Weights of a small model that predicts nearness at each pixel.
Model: 2.75M parameters, 64-pixel images, arch unet, norm instancenorm, activation silu, widths [64, 128, 128].
Training: adam_atan2 at rate 0.0023, 40000 steps, batches of 64.
Data: trained on rendered roads seen from a driver's seat, with toy cars, trees and houses, 36250 training examples, 70.6 epochs.
Rows from block 3 of a small model that predicts nearness at each pixel, named by matrix and row number. Rows with one number belong to one channel. Each number is 128 + 32 x the weight over its row's rms, rounded and kept within 0 to 255. All counts start at 0.
After each channel's rows are labels from the 100 images, of 14976, where the channel reaches its highest value: "strongest on" is what is common among them. Only what is clearly more common there than usual is listed. The data: rendered roads seen from a driver's seat, with toy cars, trees and houses. In brackets: how many of the 100.
# convs0: first 3x3 conv (model.enc.1.1.convs.0.weight, 128x128x3x3, each kernel summed), inputs 64-127
# convs1: second 3x3 conv (model.enc.1.1.convs.1.weight, 128x128x3x3, transposed, each kernel summed), outputs 64-127

convs0.8 [150 180 147 131 112  99 120 178 145  76 138 190 178 182  91 107 112 111 128 128 117 154 127  74 109 140  92 169 105 170 106 129 109 138 136 138 139 127 129 139 122 110 138 150 112 161 175 146 105 150 130 132  28 127 132 152 115  95 122 131 110  73 199 150]
convs1.8 [ 91 168 161 167 113  74 119 101  94 133 117  70  87 148  86 130  87 132 160 156 131 102 137  67 159 127 141 166 105 137 133 118 110 135 110 154 137 166 157 147  68  92 127 126 122 113  99 121 146 123 130 133 155  82 132 117 110 156 137 109 181 157 116 102]
strongest on: tree (91)

convs0.70 [140 155 137  95  75 118 108 172 118 169 161  82 162  93 127 159 165 134 192  94  92 146  84 172 116 121 154 165  90 145 145 122 100 123 127 130 125  85 144  68 106 104 103 122 131 115  88 106  95 155 142 137 137 112  93 176  99 126 152  77 130 153 109 133]
convs1.70 [156 134 127 131  75 104 145 107 100 135 114 127 157 151 101 119  97 127 136 133 216 162 161 100 155  82  98  64 182 130  76 181 105 143  98 168 146 119 112 153  34  51 124 120 128 115 102 168 109  41 113 121 149 131 135 146  68 107 116 177  85  94 127 151]
strongest on: car (83)

convs0.17 [117 149  36 122 109 148 129 166 162 130 159 190 135 135 143 113 137 104 126  79 174 123 118 158 139  77 121  93 100 186 140 171 104 174 115 153 160 135 124 118  96 161 105 141 130 166 110 138 103 127 122 195  56 125 129 100 122 179 119 132 131 118  74 139]
convs1.17 [131  79 117  75 125 114 150  87 148 155  97 118 158 101  67 108  91 107 130 135 114 104  93 123 164 124 123 158 100 116 108 114  91  52 136 146 108 106  64  73 132  94 103 160  97 133  93 154  76  84  78  63 105 116 126 115  71  81 128  94 125  62 119 110]
strongest on: pine (58)

convs0.53 [171 156  97 101 173 202 119 132 148 121 191 100 102 128 129 151 108 105 105 113 127 105 144 135  97 117 128  96 172 107 147 143 147 155 118  50 127 142 113 108 119 110 131  38 147 137  66 142 109 137 126 125 167  81 125 145 129 135 164 132 116 158  70  82]
convs1.53 [141 140 141 142 146 127 118 170 157 150  91 162 133 131 160 110 138  63  86 119  73 145 153  74 145 147 158 103 118 101 149 127 161 145  98 162 105 117 138  60  88 181 101  52 145 133 180 169 107 129 138 124 125 144 152  92 148 153 116 152 164  89 126 130]
strongest on: straight (67)

convs0.63 [116  69  54 156 108 139  70 163 149 142 130 135 165 119 120 153  96  83 110  91  69 152 156 157 152 140 134 139  97 162 127 133 147 136 132  81 127 120  99  83  94  91 155 159  87 157 106 100 114 116 210 156  97 144 109 129 180 155 120 104  45  53 134 184]
convs1.63 [125 129 123 126 163 111 161 129 112 110  90  57 159 160 147  98 105 131 133  88 114 177 176 151 156 117  89 138 119 107  61 129 126 166 131  94 152 136  96 183 127  92 140  67 156 129 124 135 141 127 136 105 118 138  88 119 123 142  87 102 106 167 125  96]
strongest on: tree (63)

convs0.11 [ 54 142 118  78 140 103 113  89  83  89 137  57 131 142  85 119 120  79 148 116 107 116 142 142  81  87 149 169  92 107 161  87  99 112 170 150  97 162 104 119 123 129 141 121  99 155 112  58  88 126 137 138 114  96  48   7 113  99 151 128 122 142 105 153]
convs1.11 [158  93  72  83 105 128 154  99 119  73  84 171 115 118 112  98  92 179  99 128  76 122 109 110  53 130 149 116  84  86 161 132 125  86 138  69 201 113 101 144 101 177  89 124 147 149 119 128 137 110  91 122 142 189 127 225 129  82 105 172 132 114 102 146]
strongest on: bends left (62)

convs0.27 [157 151  70  99 136 126  93 136 125 153 165 144 148  74  82 139 128 131 136  91 111 134 132 170 159  89 136 191  49 163  93 108  81 137 142  75 131 119 111  93  93 103 120 172  61 123 169  99  39 127 176 136 162  86  99 129 120 112 127  86 135  84 144 111]
convs1.27 [100 100 121 101 159  83  86 140 132  95 107 123  46 124 126 130  79 121 130 163 135 123 113 172 107 101 116 141 121  76 139 141 102 109  92  67  98 137 146 160  73 113 165  60 121 169  89  91 157 139 104 139  87  67 126 165 104 137  76 140 146  92 163  89]
strongest on: car (92)

convs0.33 [110 135  64  36 126 121  76  79  88 108 172 107 146 128 136  98 162 133  68 149 109 130  90  91  61 106 158 161 124 131  81 139 119  77 144 107 124  78 107  76 131 173 164  89 115 145  84 115 182 149 144 106 132 138 124 109 117 139 145 134  51 122  67 114]
convs1.33 [160 128 113  68  66 146 133 137 175 152 140 145  94 110 105 137  79  67 132  82  92 129  74 144  95 111 131  69 181 120 108 128 136 175 113 122  86 124 109  23  81 133  39 114  95 149 153 117  96 127  97 118 129 138 119 109  99 110 131  95 136 135  93 122]
strongest on: truck (84); bends left (60)

convs0.91 [124 120 115 100 163 120  82  75 159 102  74 152 136  51  89 122 113 160 105  78 116 154 140 116 129 112 120 135  92 142  90 100 144 100 174 104 123 101 107 137  98 104 114 132 110 137 168  43 109 111 133  88 112 137 157 138 160 157 186  77 148 157 112 107]
convs1.91 [119 105 125 181 184 145 136  71 111 106 128 149  85 163  97 162  81 134 104 159 126 119 135 122 109 125 105 116  77  77  96  87  98 164 103 140 192 116 132 139 146 150 125  85 149  80  97  74 153 136 139 136 202 136 133 134 154 144 106 143 104 113 129  87]
strongest on: lamp (68)

convs0.45 [ 69 102 163  82  94 163 116 115  95  97 146  89 123 121 152 109  47  85 129 123 100 146  82 155  87 173 119 118  99 204 162 140 113  98  77 109 102  73 123 144 118 169 138  91  98 154 132 137  98 153 130 182  46  97 141 175 154 142 133 141  75 171 109  70]
convs1.45 [126 121 127 171 120 109 124  87 136 122 114  87 150 147  94 153 129  58 175 157 103 153 123 103 130  33 147  86 124 112  98 104 159 112  93 122  89 142  88 106 112 109 124 154 135  85 120  56 106 116  72  99 165 125 114  85  21  98 142 131 112  99 153 158]
strongest on: vehicles: zero (47)

convs0.121 [130 170  55 119 130  94  27 131  95  96 124 131 125 157 109 190 173 167 132 134  78 170 122 161 118  71 153  93 104  81 149 143 121  96 157 115 149  83 137  95 105 178 146 127  86  83  94 134 128 121 118 119  86 104 144 150 119 123 134  88  90  87 144 145]
convs1.121 [116 132 117 118 123 139 153  97 164 110  80  95 116 121 175  84  85 125 142 152 116 139 121  42 124 204 107  98 156 100 108 132 156 138  71 115 137 132 176  48 106 112  81  91  78 151 162 148 136 111 153  99 111 158 135 151 148 119 143 167 126 130 138  45]
strongest on: vehicles: zero (31)

convs0.89 [112  79 112  98 128 109  77  98  95 112  98 130 121 139 103 122 134 128 118 119  99 103 160 115 103  87 143 163 122 161 100 108  61 107  99 120  71 110 148 157  77  94 138 114  69 143 132  67 132  87 146  95 129  80 108 143 146 166 114  97 108 122 120  73]
convs1.89 [120 142 157 176 121 177 114 126 120 146 173 111 128 155 150 120 133 173 148 126 114 166  97  96 128 148  59 135 141 121 190 104 169 116 100 138 197 127 149 174  98  50 133 160 153  67 130 211 144 142  45 170  94  84 125 143 164 182 144 161 169 148 107 131]
strongest on: pine (57)

convs0.77 [111 129  99  68  65 137 116 157  94 129 126  82 120 149 130 142  89 155 133 100 102 132  96 154 124 180 152 100 171 190 124 118 131 174 153 204 138  98  99  29 108 106 136 144  63 170 128 151 105  78 122 146  97 158  78 118 126 138 130  84  51 149 161 162]
convs1.77 [ 82 175  70 198 140 153 124 147 147 145 160 151 140 109 162 114  66 145  74 154 157 133 118 166 137 102 115 138  87 100 157 146 131  93 131  62 114 211 115 181 166 161 160 149 149 104 111  70 125 139 185  96 184 140 158 160 106 111 141 152 150 119 173 124]
strongest on: vehicles: zero (33)

convs0.0 [150 154 132  78 135 183 122 142 134  90 131  88 105 122 203 135 127  80  89  96 162 166 162 148  92 159 121  36 177 161  83 148 125 111 108 157 124 166 156 125 111 119 120 123 145  70 118 107 145 153  96 145  90 133 117 117 185  98  86 140 120 153  79 145]
convs1.0 [ 94 103 114  85 149 159 172 160  88 183  97  67 165 111 154 122 102 104 127 141 113 116  95 122 106 101 149  88  88 120  96 118 126 135  63 120 124  75 104 157 111  56 148  84 128 105 153 176 122 107 210 121 138  82 147  97 129 132 113 118 120  79  93 112]
strongest on: truck (91); vehicles: two (73)

convs0.99 [ 96 151 143  96  77 142 123 134 110 131 141  48 109 156 112 133 140  39 146 130 172 100 128 128 101  88 112 138  90 153 100 162  58 148 115 100 159  97  48 120 115 166 122  88 140 133  74 111 120 143 125 146 129 135 118 142 107  89 137 134  86 108 101 157]
convs1.99 [150 116 111 104  69  66 126 116 119 101 124 172  84 101  23 170  83 104 117 119  79  98 117 107  85 118 123 134 107 170 134  60  50  81 153 144  90 102 159  97 121 112 115 119 123  29 133 141 122 113 140 112 131 142 135 154 100 129 106 117 112  89 119 121]
strongest on: car (83)

convs0.37 [ 91 175 155 123 132  77 141 115 127 152 133 101 138 152 141 171 136 102  81 131 166 119 154 136 172 132 141  69  76 253  61 161 114 134  60 145 116 121  46 139 174 134 129 126 137  91 171 177 155 197 103 130 131 102 135  93 155 172 124 190 120 113 135 112]
convs1.37 [140 101  92 146  84 147  64 129 190 109 165 164 140 114 112 152 108 125 156 108  68  79 124 208 112 143 106 171 104 160 158 118 114 132 134 125  75 112 102 142  54 115  93 151 112 127 172  83 118 138 124 103  23 124 102 151 125 108 121 130 120 166 121 124]
strongest on: pine (99)

convs0.84 [128 203  67 138 128  86 159  84 184 145 116 150 166 169  82 105 116 111 135 189 105 142 127  88  82 162 120 160  81 175 121 150 103  76 118 136 179 108 148 140 105  85 147 150 133 132 104  76 140 107 103 145  80  84 136 137 155 116 173 152 121 154 159 175]
convs1.84 [118  96 125 120 127 141 115  94  80 111 159 120 110  78 153 118 128  32  59  76  72 122 117  96 106 123 109 102  93 109 114  81 163 142  82 145  95 117 116 119 101  93 132  69 140 106 118  96 148 101 117 124 106 116 101 100 115  83 123 127 137 101  95 123]
strongest on: pine (64)

convs0.95 [147 163  76  67 148 142  93 139  59 109 104  95 192 102  91 168 136 162  85 130 118  62 133 158 129 123 130  70 112 144  97  88  89 137 164 122  95  55 142 124  67 128 124 142 102 104 130  81 117 115 137 144 185  93 121 132 146 149 174  88 123  94 149 117]
convs1.95 [142 134 111 112 135 112 145 118 186 124 118 159 141 145 185 114 153 136 132 140 104 143 174 163 110 130 175 139 163 156 128 183  14 150 137  91 135 130 175 182  80 101  73  89 159 105 193 114 128 140 136 142  76 117  87 147 139 130 132 171 173 111 157 151]
strongest on: car (88)

convs0.31 [134 103  96  89  91 120 129 103 132 123 134 127 115 120 137  79 116  64  92 145   2  98 141  87  64  81 172 150 132 124 106 111 139 119  80 130 113  82 129 135  98 138  76 143 158 113 137 119 146 101 137 145  21  91 131 114 157 134 129 116 122  79 137 159]
convs1.31 [126  93 140 113 107 155 143 162 162 153 118 126 122 110 128 158 120 116 150 107 136 157 181 128 133 118 145 158 133 114 131 174 132 162 191 103 173 161 121  98 139 130 181  84 100 201 196 137 157 122  98  74 191 131 132 141 116 142 187 120 130 171 179 193]
strongest on: vehicles: zero (30)

convs0.117 [108 117 115 106 126 147 162 112 122 126 171  63  78 118 169  90 135 135 135  61 100  58 120 125 147 158 105 123 141 164 146 165  41 175 158 109 184 139 139 169 111  83 130 104 121 149  83 124  70 153 120 164 183 130 117 143 170 108 117  89  73 147 150 118]
convs1.117 [118 124 184 131 119 115 104 112  92 101 112 105 150 173 163 185 118  84 109  68  98 145 128 113  93  95 141  91  75 159 108  50 106 124 109 138  92  74 158 132 139 136 128 101 153 136  67 144 101  68 121 114  79  76  98 152 120 164 158 106 133 126  96 151]
strongest on: bends left (76)

convs0.118 [129  71 114 122 110 158 110  79 111 137 102  96 139 135 141 144 162 126 134 111  82  76  94 162  61 107 132 136  54 193 118  64  96 176 120 164 130 169  94  66 128 114 130  73 115 152  99 118 112  94 127 146  87 168  91 120 153 178  85 115 140  85 114  52]
convs1.118 [139  81 100  70 168 120 156 171  70  97 131  69  85 128 160  79 143 117 107  84 143 141  90 122 161  68 132 143 138 142 141 201 104 120 135  91 130 115  81 159 124 144 139 161 124 116  97  93 123 122 145 157 186 152 113 104 136 151 161 121 110 116 108 119]
strongest on: vehicles: zero (32)

convs0.124 [ 41 139 114 186 135  89 104 130 134 175 160  97  85  65  95 153 155 121 142 112  79  49 131 134 151 117 130 217 128 146 104 157  90 136 153 145 141 129 154 146  94 171  38 100 140 198  95 118 141 138 149 116 129 116 142 167 127 144 138 131 112  94 130  97]
convs1.124 [141 120  84  70  95 174 139 122 123 117 122  77 142 146  62 158 176 136 103 146 120 131 108  68 113 184 101 111 122 132 142 160 136  91 104 144 143 106 140 102  92 128  94 159 136 159  90 155 133 116  94 163  82 175 123 188  81 147  84 113 177  69 106  98]
strongest on: truck (84)

convs0.97 [148  79 109 123 140 168 162 115  70 165 111 118 110 116  51  65  89 137 122  90 101  70  83 127  94 134 103 106 124 185  63 125 153 167  98 160 109 126 131 106 147  98 124  58  73 152 177 135 133  95 150 119 105 124 107 190 141 170  91 108  83 103 124 101]
convs1.97 [ 45 107 145 107 121 103 153 147  69  64 166 156 149 127 154 138 158 113 148 127 161 125  96 143 149 110  92 150  85 128 168 153 107  66 106  84 167 164 145 159 138  90  83 176  94 135  86 101  82 111 121 157 191  82 142  80 100 133 161 105 135 140 128 156]
strongest on: vehicles: zero (40)

convs0.10 [ 77 151 111  66 108 160 114 167  36 155  98  83  71 133  84 120  96 134 137  92 102 104 161 160  54 107 132 111 118 103 105  93  95  92 163  95  78 122  99 122 147  82  54  70 125 111 149  94 127  68 174 114 118 136  86 126  81  92 108 101  93 112 135  95]
convs1.10 [122 112 115 104 143 104 167 146 129  72  84  49  42 116 135 102 139 124 105 116  78 142  52 123  94 186  85  73  90 143 130 156 146 139  87 160 157 130  70 140 121  82 172  95  95  93 149 159 101 105 130 114  41 103  91  91 104 142 109 163  79 116 152 165]
strongest on: bends left (72); vehicles: zero (37)

convs0.86 [146 135 112 117 117  97  98 120  94 156 112  67 127 159 125 133 130 144 134  90 137 147 137 156 157 123 115 110  63 161 142  93 158  99 137 129 122  97 121  86 140 190 101 104 161 160 176  98 120  82 118 162 220 146 111 116 102 139  91 123 132  91 111  80]
convs1.86 [131 124 112 126 158 132 164 139 164 159 141 164 145 137 124 102 170 179 114 155 111  85 162 165 160 126 129 150 116 102 122 176 136 143 153  75 104 170  89 101 125 193 145 134 133 104 122 119 159 150 140 126 102 129 118 151 192  54 122  97 149 139 155 176]
strongest on: dog (64)

convs0.85 [166 151 127  87 129  94  97 106 117 132 113  78 170 133 169  94 165  88 112  76 137 111 127 175 118 131 149 146 132  92 133 156 144 129 135 117 127 146 104 194 192 143  86 181 150 114 110  90 110 126 144 152 179 149 154 135 142 133 147  65 124  94  28  86]
convs1.85 [129  77 152 115 147 143 164 140 174 117 159 114 149 132 170 139 125 137  74 120 157 150  93 113 100 139 125 126 132 123 100 139  91 157  87 114 119 152 157 109 124  62 163 120  95 157 134  83 134  99 127  95  79 153  78 127 174 133  56 130 120 118 153 162]
strongest on: straight (73)

convs0.52 [129 131 111 108 151 123  41 100 145 101 140  67 129 165  87 150 130 135 121 113 134 132 118  43 180 107 168 159 142 109 139 105 108  99 120  74 117 114 150 121 132 121  92  85 178 155 161 120 169 107 134 131 103  98 110 182 129  79 149 119  99  44 154  93]
convs1.52 [ 86 114 177 126 111 113 144 127 152  99 129 182 150 173 190 184 182 117 130 126 119 147 153 194 120 137 126 171 120 143 134 127 122 145 126 126 149 130  83 165 137 111 198 141 141 119 107  65 118 169 106 169 136 133 146 133 120 128  96 126 133 149 109 114]
strongest on: dog (69)

convs0.20 [144  82 111 108 165 162 137 102 127 109 145 108 117 147 150 132 146 139  52 133 111 146 147 129 101  69 123 157 104 135  74 114  75 121 145 134 127  90 166 138 123  73  93 124 114 132  81  65 182 129 161 139 108  76 146 132 173 137 111 109  87  98 151 160]
convs1.20 [114 108 149 110  84 107 123 118  98  92  90 118 127 125  96  75 151 119 128  81 135  89 151 103  89 121 114 107 105 183 142 141 150 151 116 143  95 163 162 120 137 207 127 115 126 118 163 146  93  50 131  71 204 178 122 153  67 143 115 159 127 151  57  99]
strongest on: pine (62)

convs0.119 [ 98 222 108 102 157 148 111 111 136 138  92 150 135 178 165 105 191 100 166 128 106  93 182  69 110  90 140 126  94 140  99 113  63 131 163  99 152  48 109 136 125 124  79 122 144  79 152 116 151 161 109 125 163 101 118 137 142 158 147 122  74 147 158 121]
convs1.119 [140  88 154 158 137 117  73  70 141  97 118 160 145  68  51 112 129 166 158 127  70 114 144 115 116 175 112 116 140 126 136 129 143  57 128 116 143 145 147 169  83 125 142 169 102  66 127 148 116 163  73 149  51  79 101 140 109 128 158 148 116 131 145 198]
strongest on: pine (64)